config.toml
vocab_size = 28
encoder_head_dim = 64
encoder_bias = "qkv"
encoder_parallel_block = false
encoder_moe = "top_k"
encoder_num_experts = 64
encoder_expert_mlp_ratio = 1
encoder_experts_per_token = 1
encoder_patch_size = [4, 4]
encoder_positions = "learned"
decoder_width = 256
decoder_layers = 6
decoder_norm = "rmsnorm"
decoder_mlp_ratio = 4
decoder_qk_norm = true
Rows from expert 30 of block 2 of the image encoder, named by matrix and row number. Rows with one number belong to one neuron. Each number is 128 + 24 x the weight over its row's rms, rounded and kept within 0 to 255. All counts start at 0. Numbers have three digits each. After the name is the row's rms in percent of the matrix's.
# up: expert up (encoder.blocks.2.mlp.up, 64x128x128), inputs 0-63
# down: expert down (encoder.blocks.2.mlp.down, 64x128x128, transposed), outputs 0-63
up.2 092:133122152122108147110156143139173095074139119157142170138090148093131127158134104140112132121127130142083115106110110160125165168101095149147124096110099089109157113119134161141082143173151116
down.2 053:084128137120142144166131143141127142122151179131163154135111159114095144149066112179105146110133115111100106111106139105090121115157108155098144108113137099169118158106153132122133147133154164
up.3 105:142121187110126129117163137131151075130141098122117146094116105089204117146112170130124133124143115130109109095145067165117135156137170130129115085117115100117109156129104114175120142154135104
down.3 057:118156158156109143139143087129104156107142167121128154146134119139077151133081085165105119124120189143118123130113142122123110108143105131151182116149141111196092131108141131120113119134082134
up.4 097:142121166131128133123138112107143065138147094142106142089134107131197133133085181152134129095150121113103128102150083158107148123144177097146123093118143112121103162133088102183126139137118111
down.4 057:136167157154106139142144090133120155102124167112132157134140128106095141121099090146099111122126178146123124119109121106102126116118109121156170108128139082180102117094139124148115125144095146
up.5 092:140109163131132147115158130125163063120143087138122156117114112113193123148119160154119126105140144119106125108123107143113172136118167121135132064105116077123119141124085123166089158134113108
down.5 044:106179159151126128130126091138149144103135175121138148105112129096103162138100125148098130132105138159102094119120134120098135096153099153130160108124122088203096128105161119132121123166095122
up.6 080:140115132135126153095151139148184121115134113154165159116102158128107130158152103126118119089125139143083115099122115135117172137101080153153128082102096078096156075124109181144088118137132106
down.6 047:106175128115137140168114122127125177135124180137104120135117138124112131132090128154106141133154107103127150147119132117117116108163092144072120147116166114108092188117175124142162153149142168
up.7 094:149116139122105144118106114117137074148145105131106116113135109131188114118113163155115135104132108097135135059162106151101148130115183088154122112144162096110098155147097110154121142073120110
down.7 132:176119143141149151131137116134147129112163122131143142148116139103157157124145155157133167121119167093120128118086144114120169116129153143123145098112130087130133135078126151153090166095103126
up.8 093:131139130159129096097160107137158103115116074119105153143126111117150150160082184130151163168117122110108138146105147115111157100161143116141149108155091149053117139130098107124097151172097098
down.8 115:100098104087087102142105166120102133155090157134098112127133139154105107102166079106103101131159105139144154140145127108156106154114088130110100161148145152119121154145141117112159135144171164
up.9 080:126091146152141089139135109151188114129127091081127148142105115124147131174122192082154156132115143154110099143111106145157162136144114161120171094144085106171159137089135133145102114142110098
down.9 073:123113169127145091117080108118138102126142107104127131164096121111091137147159120075097106090097129128108099108097172094134097108110093134108143112103096147123107096101106158081134111128104118
up.10 117:148112197105141122122162139149166087134138105119113143102109102083192111158127174121127144125141111148107113100146076161118139157139139143131118091104112105117116136136127119172123134181137105
down.10 062:128155157158119148132138085126123133098141146129126169130141139136085145133088104168117133124129197138118124134092144126121148100135091125152183101139141107189111126107141132131114148114075139
up.11 061:131094149113121164087154128154197118114126103126129161128103140097150101158149108140126129097134136127079106109112110146127179147113072158144141098113100058092151075120115145151097123141125116
down.11 045:098177120102139130158125119123122172122114180151108123132135143136118120118091120163093134132152128128138162141144149120145088124147111128100114155129172137123108184137146114127188147147140167
up.12 094:155105157127126149107163146165170094130159114116139149124118134104159121191136139125088138113113139157104089099110120128132175155113128155133124080106106057120149103105118152155098119135133100
down.12 056:108165128132107113126159091133126145085127179112124127102110137118102156166076116145092151131109155130106097142091124106100133109172116141110154106125115083159077162094165111141097135143112149
up.13 076:092100104123079122137168132137146131146093112136146150141144102104120135156160115150126106136122134147100150132166136133146129152130140142075131123178087140076154159180113107138167128163134132
down.13 085:115162144128102072111142125143134151130100114108126137095138130136105099137130088109113087152122119163121112120124123145148092133117070175133128124135109137128125124133122104135124087200131115
up.14 100:115140156171136124126129105120174120131114137144145152149109137136102144170061165119153126142090153152111131142097150118137164105172104153109163103098115099073134119089130158126105127143108087
down.14 075:120112135088140111138139129136109141153138136133106121126139115126131117121163104102145110122160077127132137162152139119156063126138104133092122121174123165096134131166123129117165112145137153
up.15 092:150103154133135150100151158146179109096142145164161171117080147105124117165132109147108112126120134152092105112133111144122169146115086147146114089101099072117159092132117168137084139152150121
down.15 061:091136127133134122137128128128134141121121182139133127112105170122096147153074118145096152123138117100107117141085136094067137117157085161094128128106149107153121151102176133123121157133165153
up.16 064:130103121173134141122198104123166098121099080114121168119130110157106155154094174093140112134102156144119140115111109144117159092129113135134161105107088116163131124120114120134111137144082112
down.16 071:099164147138089073110099103138132156130098139094112131115137127103110103131130095083101082151128127174135122139142108133123102125122081161140150135142097149125098154138158103137150079157130120
up.17 099:143113153123123146098162143140177094081140133154155160118088147105127125161131115141107133126129131144091115108125113149125174158111106151146114082092095087116156112124123165146087131177145101
down.17 057:097133139115145141157124140140139144122148176130153130146101166119103151148086119160098142125123139112103099127102149101079130105164113155100141107116134115170123155094164141121114156128143161
up.18 064:123121138141134137084157131135185097100117113147136177100099157097134125151138112153128122111126129128073104113120101153109176152110089133158127099109087094083124108130126134131080151168139107
down.18 049:072172139112125133154131122146112163118110178122125131126116128125111118125107110143109114140148114157135138131141119135131089121160103141089139156128150127138103165130152100128179136167138169
up.19 106:162114149116140122115098106107137095193128092117119080143147113129118128124116180113137149125129143082153153077114140117108144138114140134125170138113149100098134099093149141137165117061121111
down.19 174:167117147150162154133142111130158113112170103153146140148114132120152172142149176160156149113125145094123134124099164110128168101149148128129133112119143095094119136101126163147101172095113117
up.20 083:128106158121111144086169146143158116083147115159152159105093157112137106164117107157105132127128116153089107113134125155125176154098103140149118085113094075110153113127114157125083136144149103
down.20 057:079136128113138129164130127137139145118116151127143131134107169117120146151071104155097147120138113113116095131126142092087124101174101150068132116111127106147099146102149129132138154162131155
up.21 178:138134087105100138132082113094107115139128142126102097119151126149151104098146113156127123120150128110157152101170112144124108141096147094145123154161167130109114163148127104130144146064134148
down.21 212:164124153152156164133149120136166121117166126154161155159116131120157160133134166156152157118126154113122130120100155117125167118149157142132134105107145100107138126094130163152105155073111127
up.22 051:137081142124111167101142140159156111129140111122142170144112133113143113148139110142118124093134143122092118107117126146145172161097100147142143116119094074094160065130104166144120101136133153
down.22 044:112175118112124118159130134116130165145115157159112144149158143143121122123095152183108139139151116121140132158142138126151107121166116139082085148141175145116102177147161117123173166154137166
up.23 083:125112165117117120126139147105150078143144123129121113091138128125195122140107162136117124106158113108106136095147084141109145136144164088125101097135149118108090163152109102184120155095137126
down.23 080:171137143147123139117151082136125151101127142107133119102128123104148145128148152136121143145119169091123149141083116111114152113128107132138149114119116080112121127083121144186095169131106129
up.24 153:137140115116097122115112114103108119166113136112108077149168126137103133101156126125122130143136114100163158096132160119108089143102126116112140168170147128093131131112160121126149126070141125
down.24 211:163120155169163154123151112133153118127161112155145134150126130126163172126157168159159155120123151099131138122100164112125162107159155139128139109117152103100128137099121152163101161100108128
up.25 137:158105150110138135103127104105141112165135087136109107132154120133121134134116186138139150122116147085146133085088159094092154134115151140123145124096132101146128079075133161134141142067109087
down.25 184:167118144147154156128132117128154102101167088145148150148111124107149160145127172143141145107126138089113116107091148118116171110135153136126126097103127080108117118088122154141091166112117099
up.26 079:123165109114122104150189154116111150141133127144144112147173115162135119100158135137130106153151080160163151121167113144121078129105171118087119152152122183114116151157161111148167125159145132
down.26 075:114149144126102100120128128140124140130110108134107114108151105138093083137095108118111059163149087176134142121135097133151087141126077119151120153139111151138142127146122114133156087214147119
up.27 106:147073148131132126114143101146163091150119087084107137124109084079143110148118182086149162139110162138109100102125086152162158137129136147118166102130098093159141113115142121161139101139103103
down.27 071:115137131133121100105081101127140115112134107125121141149103112123091134138140093075101092108093119144114095109127150115134102092092109141105129122113124135132105107122105130095111107131092111
up.28 095:175115151134137119111110104097162099170126082107106090138148121115122134117117192112147149138127149095142151085096125130101133133117133136106174126112127092104132097084147140142144128067113084
down.28 153:172113148150166152126145107131152113116166098143139135154116133116156172140154172157157150109122140089121127125093162108129172100145156129123135108119137094097116135092123159150093174103113114
up.29 062:157098151115108169106152134156159130141143125156170151123123142111101113140152117122122111081133145130095123089134101130145164141120098155153129115119095083057175061151103164129121103145118162
down.29 058:082176115109129112166119124119115167141107169142098109134167129147104113104107103155112124148146098141149149139150138113157095120140086120104112152136166143099097171137150103119177124181150162
up.30 102:161118192113130116121155146138152088127129113120120150096116109093200121148124168128131142129147105145103102109150066171109131148136141130135113088115100100114117138132122124176119128162134104
down.30 057:116165158157104135146148089128110166109128175120122166132143129139085143130082092143102130124114188143114128139115138124128108113143101124155180133155143113181107137115140137128127120145078156
up.31 095:153085144128133142091178114142167082153108080092108129128123098085147121129096197134134146139113157116141138108152102159123171127110143132110161117104104121079120141133130111152171109158104111
down.31 078:104164132147142069130117124161154146127124134144132130110128149145103133158084117101118103143112096178132114154129151127175099117141079153122128140139140150110130124130150121114117093191140132
up.32 081:099133095111095128133160144152113148150114128160171155136163123145091137120157097123120093104130085157124156135150141118139120137112122125090127146147124167144155147163150139113149133159141158
down.32 071:108159112103093093120119141138123157141098140112104120116139126130099078116115113121100080143143109159139140142157089147162105161121092148141113147129109150134134150145143099135166097202149143
up.33 118:120078143114117144086138126158169114149124116105124139114118129072137104143129167099133138139103160141106110099151105135112178140140125155144149108119095097060140126131093144154127116155114120
down.33 120:110117109098094107114115130122119136128124113149103116119145117166104091109165095110137098143137094147135152142155113132175093118106107129109119165146139147118133125168113126118155111155141154
up.34 114:150113164112141144107141153143160092105153121131152145133076154094135131160128112139091139125127131151098105110113129123126157150112100149145111071099109069123159102111132162123094125167135112
down.34 072:125140136129117136133139123125138128094143170128138147124108167112126152154084107150101148115139142100102089124100135098069139120159127145096129097105121087166111142098169134141100164094127139
up.35 113:074151103125091093121171135121107172138098168152153134129137149135088121115147082118120103168117116170129129147159145125142101123142124144096128161168120160105150153156167133107155101143125137
down.35 095:112134145107125092108155127143114130136121116132107117110145111126109093110126112107125085153138086155130149152141113144182082142137117127125132141147118168127150121153112121133168093196131143
up.36 079:148120148131121140082154138156176129087127130168150179111091154120117121160134105165111129112118125150078121104128113152130168151100080136159126108117105091079162091129115162139076121137141120
down.36 061:089156100114143131153121127138108188145122171153110119147129142120112135120091119152110143129151106105145162145135140117118107125167103140085117152120166143101105180122169116130180148143151172
up.37 097:105133087123117109180135144156101138141116153146175110173150109150107127098126091110115111138131096157161150162147165100160104139118095154086104152149144165127150139144150146105161112155154129
down.37 097:104126118091091088108138154135115146152101118117099118110152124134102084118124097131118076148147097149135112124149103139147084160120100128124104145132106171125151131157126102122161093177160134
up.38 067:141094153117112156101119121142156090155136125114128134146122126099167120145170132100107126110132153120129128065117135127142139151109133145111145114141117043067159090135127125146119123055127141
down.38 112:170127144145152147124162089129134137135146126125127111126131134124170164117157170171146168130119159082134153139105140106131164100157148138121144114132139101097122159100134130163106184118108138
up.39 070:115125101118105142109161152149153112178114120146162141142149128116120116122137122151108091112151141146118154120180150114154143147148118151092143142157122143048166163201106120135160105169123149
down.39 066:091176122116109081129156129137109151139104154107102121097140122137119092123093116105113095150157074150148126146136114135158099133134103126103107137133149124119108150138153081125151106233150143
up.40 100:145110203116154117118172142143153105140127105118126137105114107087185114170129164114140139127138102157106113104139071164120128158130131137137113094100109099109122133140132130180126126174150091
down.40 054:110149145155114138137138088139127152104136156119114167143131129145083144134069087158111147132130185138119127132107142117130146096141093131148180106141141116176111135128148133123114149152068159
up.41 105:155108149129127154096144150157161108104147133136155146115087143094132117162136100135102143119125139152099107107129108138118152143120094153149114079092101065123159095120125163143090128151144120
down.41 065:108129120131126146154128110131131131106127169125115134130102169112095156146085108149087168111121139103094083133094129088077135102162100142111138111124137098160122145100175128136105151116120148
up.42 058:146112144122121149091211146141175093102104116154137167141111140113151133129121097194119117116137120122086147100121110150117166163101093130129115106154107088057132132159107140156112145162133123
down.42 048:087174119117117134147138118135122183117116179141108134121136133136102113137083123148108125117156098143144147139150129121146114123155090137107114142137163117115094186138158105129167140193136156
up.43 090:163111193106154124114163143135157087133133109111125144085115106102185096164127166123126128116152102149113113103141080156130135137148148137135119099098112093108119126118101133176128134150151109
down.43 056:121153165153109118145142076145124150095100163099117141124139130119087144123079082136107116137117163144119130139102127126110128093148073138151171126147135119164097137122157118125126122171085159
up.44 097:146121129118115142097090114097131062143151099124099132101143116130183121114112159160119129103149120087122137083155106144094151129111175086147123108124162117118095165143095092158119161083123131
down.44 107:173121150145149167126139104135148118110155122132145135146108135106150154125142168159130163115115165082113126120088136118113173117131158138127142100107127085128118129079127152149093175103104127
up.45 069:136104142122109147096154134129175089082133096150148163107094145129146120157128126168135101115138128132082107103127092174092173136120120116150124098100117100105144134121104145146080163150134090
down.45 041:079169137133120131150124114135132166125116180127127129130109141116112122141079119149104157137121123129134120124120125125106099124164104149096155125117137112153104173118175111118174134167127161
up.46 071:122119112145109137081143144136170117102098117138122175111112151104119124147133106171152136124117133131087134118142102158122166147118066143160133108155108123030125144149114141151093150160122126
down.46 078:097142092099106109150114137124095179127106164131091130128145124143111088113137093130107108132158108139152168154160118132152085144125093128111116163141140150120110188148147098124190132166143156
up.47 091:158116177125127138120148127120168060141144091130117134102121103116207123150110176132111123110145138123126110106126092155118150127118172115137135091103127097117108149127077117177127135133117100
down.47 048:121168156156108136108182095139104138110136165116136155106128113104111132128093094146106124132110156152117112124101108110100122109114116131154149104145115084171112102091141125153114124158087130
up.48 080:114124093152106092126147113129130108138099093092095136138139115149143160129108162194139124142118139094138170133139150131118123103129127108133153122166114151061123162137115093108134156165118129
down.48 084:104135121101093095132115148148110154139097148108105131127135142131111085120164095109112096147140130148148144142150107143158100160121087156136120153149121157130125166143149104136162106173157155
up.49 084:146110166137140122116149096144149100162130080103111144119123121110130132148102201075148154127111157115114112110110121118136164130141140144122182094111087097143132098098134143130132101139107088
down.49 060:093157129160137065157087126131143107141118136107124116124113154103079149148102104104087102117100115143125102124120159090142108106121066157129144139129116139108092152120151115096125103150117128
up.50 097:149118194119128135116144141131157074127146099117116144106124108100193121158110166127137134107138113141103119099129090162115147158126160139132104089105120100113101136127115120178111137154134096
down.50 053:105157146153101119134159086135110140096133158102127156121140126125091142123079087146106119132127178151119109134110124111114124118134093138134174100153137104185109132114145124141119123157082148
up.51 110:163108147113153160110146109135158111119110096103120151126115133105130136136094164117123147123091191121119124098097126136125172126124124155125150117078100094191162077104142152143137131114092108
down.51 096:135127120139138134126088127124156111075161091142145174154090105099116128145118130117118109104130095113111100095099140136102159103110163125111104082104139099119089096097135144112090141143129075
up.52 095:158080146116142141093120130153170120131128140131143137131101129096134095131151131067122154127135129152114101121132084139160168135107097166159134114091094083141166046123100151147107084132123122
down.52 064:101126140105128111129088124117134118143155130149121121137137105121101156126141130122125128122114107118121141137094164060145110081140099143069113108131129149093107121115138150107135148123121160
up.53 072:137118142174147134125165093120163109170126091091115148121134127125139177155082195094135130130095172130127139121093144129125142101143133121124176105100103122137122117098131126131134130147090092
down.53 062:098165149121098086130118119149123146139097157091122149113129146096099116144105082101093078156132118164133120139151126143117102140120086165126126131137117159116100160127172095123143095162138140
up.54 114:156113192113149114108167150144166098118134102123122142106110112083181104178131165120127139141146105155100112107137080161106135162124126147133115094099101106117118118133135127173127129184146103
down.54 066:150154150155106150142152072130104149098136167120122159123136125136100163142072111167102133120129172122128139148102135114111142106157112109159174130152151095188108146122132127131106164117090160
up.55 063:142087152112123180097167131147178119107144112153129155142100127103149123150152121129111134115130130122078120095133123134143166141108098140125123093116095039107144072125107164141098125127119128
down.55 039:142179136123139136144147104131140174112133157146119130142118137119124153130094152169097163127140138087128125132102160120118147114166110160091120112111142089111100174087153115145124166146126164
up.56 166:128135098102101131136087122114103130141121157122102088132146143150130110104170102143113127122133120128157148111152129135131103149094126105145129173172162129092118132135141124118150135043141159
down.56 246:154124160163158155131149122136162109125161119154157154152124137120157164139133163149153157132121157114128132122100157124119167111154155148128139104112149103105134130098132156162106146077108122
up.57 075:129104150126139143100151148152168101081145113166140175104082158118147120165127107160095126118132106167088119111124112151132160151098100127151114106114093075106137101129100162139086141138140100
down.57 050:071135128117144129146133135133110162125099160136128127142107158130098151141086104157103147114147126109130109117129150107093132115179094135087130118111151126129109186119170111124162156151143169
up.58 067:129116135134117143080165135140169131084110103132119169123098153110119135155137113178142126117124126122080123105135100167109168148103076133166114111127107132070122130130118131137068164163140121
down.58 069:077151103097119106154109139126112178122113154144100124124132138138110098119121096133108113138152117142153161143153119134146092147131096129103120165142147165133112172141158108118190123160149170
up.59 087:167102189114145117118156139140182103146121111118139116119116109099185104164132160112135134120140106156120123108147078168098143150120126142124126111088114095103117132129122131185138107154145103
down.59 057:103154128164115117131141104141100162116110196104115147116127135119080139140075081129109112153104156162128126157115131121127124097166071135138157128158121121147112130130170129128124128186090165
up.60 080:131099127155123088110172095149139099141119074088106160125131064109148132124110177144161144162086157131122128120143096153132129107152150128116164119167099116070123181124139083155131136152104098
down.60 088:105155117106106084132129134145105156146105160103103125119140159152097119128151082112097093148133131153146124136138140114151090159113080155134127150145141160126128158133148096104153117168153158
up.61 065:147090148121113166089161135159189123096134119145143174115096141112135114148131111157116114104122142144087108096125105156149158149108090145147125105104114077092155089133101166145095127147122136
down.61 046:080162102106143120157112124138120172135121172150111138138124140133103130132091114154096140147157122130139144151136140117127105127151101140085127147134181153123102185137172110121180139156131162
up.62 098:156129179124162132122131155143174097118134107138127135139084131102159135169131152137115131117152100152101125107122098160125156148108105139155116110071122108111119117109132150170093139191160093
down.62 065:142142142126099142128155108123109144098118180133141165101137142132086145136075099162141153137136153106134108131109128110089161130163118109120149105145134114173116154119170138130111148128113149
up.63 103:156114142142154145119117093102159106160107080096103113121132121121137153134100174137143156115104177083152159091108134123101147119117138132134171113091131105150109098093133128144145152082102102
down.63 127:163109148142140152122115113125151105103160093131148147155098117103149155122142160141136142105118134088108112102088149124100167110127162126119121090102127090115117115082127159142090164110114099
up.64 083:109159118133092071138187110109106121171092106129145144127156087148111156123112138097123092169128112165146116141165140141126081096150165113111134139173116177106125148183121081112151098152111125
down.64 075:082146137112103094134126151135128131144078146101107114114138153121105109111114084108095080162141101155123102121129112119126114162129095162120093131132123147130154142128162087120164095226158122
up.65 062:143101142111115149087190130151177109112121110148147163122107156107146127141137117196126111104118134121093115090132107155115163146092096146140114108129119095051156117140086150142079143167135133
down.65 053:098152111117123118157123119135121176126113176159094135130119137137113097137090105136107123124158120134143170141144124125157103130143090137100113158125165151117103178136146109123181143187148161
up.66 089:153111094120123149113185128111124109128089114156126117151147124125145122106106154237143141124140140089161182130147155125112163143104120112092128143116140149074126145145100134123186178147134120
down.66 059:101135111119160088128139147142138138126130112139121148122140117147113138136102120140142095126137042152132113149138139099132109096145094130100090117148143154110109118134150119110125115219139126
up.67 081:143119176107151115109176145147160112131108114116124123103110115080195097170141155116130137147136098158113112116162075175123144158122128146136112108116117129092107139150127117186148116163157135
down.67 059:098151149165112116128143097159103172117113191106111145124134135143065138137075083144116109159110162150118147165115132117136113111157070140146165148160117139151130142141149120107136134191111164
up.68 104:150115138142159138118125098107152110153103084089095123130138127120141146138093180134135159116099178085148149097100134122106154119118138128135170117089121105160116091089128126136141143086087112
down.68 126:153111145134139154121121111129149108091159096132146150156093117104145147133140155140128141107124137086109106105088139121104171106127163131112118081098123089115107109075129154130088164115116098
up.69 118:165118143111124127114100103103122099192123111125112081143161116142108128109124167126126144124134127083164152081119159105097121148111140125115150146129151106090126094104146145123177123060123119
down.69 192:165122145154162156133151111131156114119161109155148141151119131128159173137138171163160157117127147094125138129100164113130170106157153133130136109120144099095127136103130156158100170093113124
up.70 183:130127102104100134136093118115111119159112141102099095127155122126121096103150124118135129136134124127165145096168107151136091148100140113128136164170158133084127156136156109127164123052133160
down.70 251:160124161162162161135148117142162118129165122159154145155122146131157173142142166145154159122123156116129130127108169116136162114154153152131141114112148109103137127104132166156109152074106137
up.71 100:165099117112133153121073124115114129164130129137135085162161119137123121102137145130123139097120163115163166097109167094126140139096138132109145144120167094103156077101125161117177134074124135
down.71 147:158106145137162153129163114130139120118163122146144134143120130126170172129153168170168158119127137078124129136102164109116160105161156128114125102121132113085122138097125154157105180112116132
up.72 103:160126162133141122119108096109152098180122097105118100140139125111119134136115188100130157130114149094136147076102141120113139145122133122111174116105131096117139096102164140147146112069122090
down.72 156:166107151144161151131129105124157111109169098149145143152105128108149168137145171149151144104126141092119122114092161113126171098139154134125131106110133088099110124092122164140092170100111112
up.73 102:142114196111145115110163149155169101129129094112140160103099110083181110178144159120131132140140099152103102092141077161111132159129120159132110098099098109112126118130144135170125129176146108
down.73 060:115151147162118133146140083129120141106135172126120149126137137146078154134060097162120141131117189128124142161114146106131137102152107118155186131147140118179109146129142125127113157136070159
up.74 058:134108136126129141105220139138143075123135091132121149143127121127179115134136128225120128121143139128106147122120150131127143146096119127116145126134107122074148124152083141147126164148131142
down.74 043:097171116143115116119140122134138144134123188096105145102144116128109148102061131183111138153099076138134132129144128114127113107169103135104108122118156123136092157116185074142145127215125133
up.75 106:149120189111136125116158137136163087139141103121119146100112117093203114148119166126123141128144109146111109099143080167115144161131153138132111092098111107115117130130127125177118137164146098
down.75 055:116160152154120140139148090138114157095144158113118154134125125125092143133075079167104121129113178145119128142107136110119123110141104118150174121141126099193105132110148138128120144134074158
up.76 102:149107184117147114110178147152166100129133109115129146092117111089175123171137159118133128132139100145093122100134082163115132167132120149135109091088103111110125120125142137179127134173149106
down.76 059:135154136160097152130141088126137152102119183141129148108147124143100122119069105161111133137143187141124139144114126124116134108146095122152184139143142115178121138125128118129117140142079150
up.77 122:160109154116154141127112100120149119158124091115107109129126124116132126136105174121135156116105165090153145084097135116120160129125132135122164122085127090165131074076136155136155131088092108
down.77 148:154111137138137147130106120121156113090165088147144152151103120112128143142132158137135128102135112085119110089088141124105171108124154124108111091091129090110107103082126161123094167111127094
up.78 155:121145124127112115114114117102118124160111145104115064150150132135111135114115122132122135149127122110163152107132156113105082146115130127099145164153154116089125136096168115118156130069140125
down.78 206:161113155155170154134160119127152120131161108166150138153129133136160175122149165159160158113126144101134145128108163111127155107165156133128135114124158111102130138103126161160113160087115135
up.79 074:123111130125105111166189122112129107134099113130116108124149089163181140089102156142139132131140113121146155139184104152131105114141175083122135129183143129101093157173096094151146126160132124
down.79 081:114162160133100098121121135151121166129096155077116159111136138105115107155152073092093084167128146164129112126122112142133111162104073173148158123143102147126143137121151109127144091167133154
up.80 191:130139077113101131133081108100101126130119144125117103123157128156124108091148098152129113119142135115159156111162119146132091134087136097144128161152169146108123154139126116124148147076130155
down.80 198:165123151151156165133150124132164123121165123154160150157118135126156163128143169156156160123129151113125138120105158120123166117150160141134131108110146106110136130097129163154108156073116127
up.81 148:128151121126101119126107120109102127171120155105132079155148144140103132115125113109117125136125122125161150095127156114110082146115127126100146170153161115070130122111164127106156122060140132
down.81 214:163117151151164153140161116129151124143162116170148135155134131140159176125160164156167151116134148099139152133113167113136151107168156134128140119131158115098130147111129156163119158079116147
up.82 108:137129141117123152113091112096133062143158102124104125094139126145178136127104157156111112095146121105114135081150098129082159116131182082160128107129160110129093164137091103156109149091116120
down.82 101:173128155149142160124131105136149119100143120124145137145108134098136144125134161141119155114112163080112115117090127114101167118121150130130140094104120079141121129078126146149093163102099116
up.83 105:149094162119123152121152124131153069130143085133113143115121098097196120154123172143117131113141145109104110101121102143120171151121167125121134072108114075123115146121091118175102147130109105
down.83 046:118165164151108130123142098162146146101147159112146168137117153113095154128112098165094117127087150136096082109090149099107134101144100168125144090116123070198113132084153132125113131163066151
up.84 144:132133103111100137112099129116100098142115142118107096151146132121140121097161105150110124115139124099153166088148140127106094150091132112124126165165160110088126155136146110127149150070144157
down.84 194:162118154154154162131150120134157123121161125160152140150121136131161163130153167176153161120130158098128144125102155120129165115156156136128134110118150104105133145099123157164110168099115132
up.85 074:131120135138110154085174148137177118083112115153127179116084151093122128170136108166125117131113129140074119109117104165118168148107083128150122109125105110085128111131123152151074141157135119
down.85 054:066152136115118121164115132149116191130116176132110137131129154141105109149092103151099122138157115127143141136131133125117097136169112156092143149115159136134103180125152118126179131167147170
up.86 089:140111153108129144106140156159176089072157122170137165119085147123161109161133099173091125113150117136100112113127106144134170149111097129160114102128096087115130102125088160148086139127141114
down.86 052:124096117105123157159135121132122157111111153134104139142131149125088134157078118150121144108145135090108107096118148098094152106171074128099122109119172109128131172126186134100152161142121166
up.87 100:143104160126133138102143143145166085075155114168137165119087155109153121169129115161099126127147111130082110109116128127113169142112111133146115084094108082127137107121097159139089156134142104
down.87 059:116107142129136144155136132126144133119126147137138133131102151116098163161089125153101146112116136094114087110115156089075136105165077139089130098117130098177125149116168136113125153154114156
up.88 072:162104155122127149091173137140187103120134112170151157142105138106137117150137118150116131110128135133080117107126114152131175156119099152151122095114106063099144078133116169145083133142128120
down.88 041:088159141123125145152129110144148192108113173136113126124128154130101115141078122158103119127148104120118132126124133113140108110177104144097121140117155116130103185109154107120144151166131168
up.89 099:161131147112141113107124122098133107186129098101118090140161127115107143125116167125142151138115151100152149090099157105106123150130146148098163119113143098102140101075161140149159132069127079
down.89 145:169115153145164154131154102127151113120157095142141138151121128119162179130148171160160155108116143083127128126098157115125164097153162127126140113121137098098114144096128151152105174109108126
up.90 094:141111170124128137108144122122154055122156097133117144098124118123209123154106162157111118102146122126108107106132095146111159141134182113142128085106127090122107159116079117166103154135125110
down.90 050:131167163150103136131154096140132138097130166110129145123127135085097143125086099139096123126110165148109111119114139100104136111132106145139157105124134079184105122091167124150108125153087129
up.91 109:135107160117130148105132138148158096092158110148152155117086149108152122167124110159095136122136128131089111110114127126118185147110112140150109089083106078127140112112113164132089142148139085
down.91 069:123118112123109149148142119123138135094123153136120133123109164109105146153076095149110151106129144084101090124113137099070155121161107146098120098125122079176118151117168124143104158126123152
up.92 087:157100168102131150106131138153197089105152103139118149130092132119153116167137123117093139098140124133114105102137108143129159127103107125150142110108101053121139092128090144140096094116142122
down.92 051:141124150138151140133130109131143131119136161092131136137129148110101172141102145145132157131093138087098067114105161090089161072157099146109125105122136092124108164111176144112121151143113155
up.93 118:140130114118109133116083111098110074153128116127088102107155122136173121108126134137114117111145119106147135076168113134099114126115179087144121142149178111108100159143111089147136147064126131
down.93 180:166119155155152164125150112135155121109161121142155143148115132115157159125139163158148162118124162104116132120094145118119168118139153131133143098111134092123135125088120160157098164086105123
up.94 108:140113150122120156102137155150171102088159116149149149110092161110137126170128114160103132111131125138088112107112121133120189159117109154144115090100109072121145110107118152127080149156129094
down.94 068:114121136123123135142145126137136135099126177130142140116105163115107152147085101147114142111138130100109087114110140095075146123152098134083125083111108082177129156097156130135119142136121151
up.95 113:107131090098086127134148157144108147146146145159143132144147120140100111117154089136094111119168087115138147129162149101135116160103133140110089154159125170132149132165167156116167096150164144
down.95 109:111129129107090084107122140150130132134104118123101103112147112135103075126127128098102079146124094155131142130143093140168092152131082140141120152125110151127142138141123111144167081192142134
up.96 091:132119148119111146099121154163173089078152130154119167103077167123155110153139110174099126115145096144084112114135113141136175142090109127156114120123108094097139116125080157142091117142146122
down.96 059:108091127108122146159137131123105161140107150130111150143121140131082129158082117141118135110155124095133103109128144094090138136151063136102107127133160132123141170138169133105167145154110173
up.97 094:152108158116116155118165137138153072107145100142126157130108124095191107169131149155112128120129135136091101103119097150126164160110141136135121065131104069121125146132098140165105149138126107
down.97 049:105153144151112131146131109141149169110140166139135148129109145122083153145077109153094133116105133132098097115111129113106121105150099184131166106119137091189109150096171131121108137160116168
up.98 069:133137113147114093116147093140133104129108074089098143138133116136137164125101176185158160151117129089122154142116153115137151119151119116149167131167100146067130164115119095094141142163105096
down.98 092:092136112094120086140113151143109134147106150107101106127141157132104104123143102105098101138131111146151143139142120122162108167130090167132125143138118162130113160137151112125162106165163163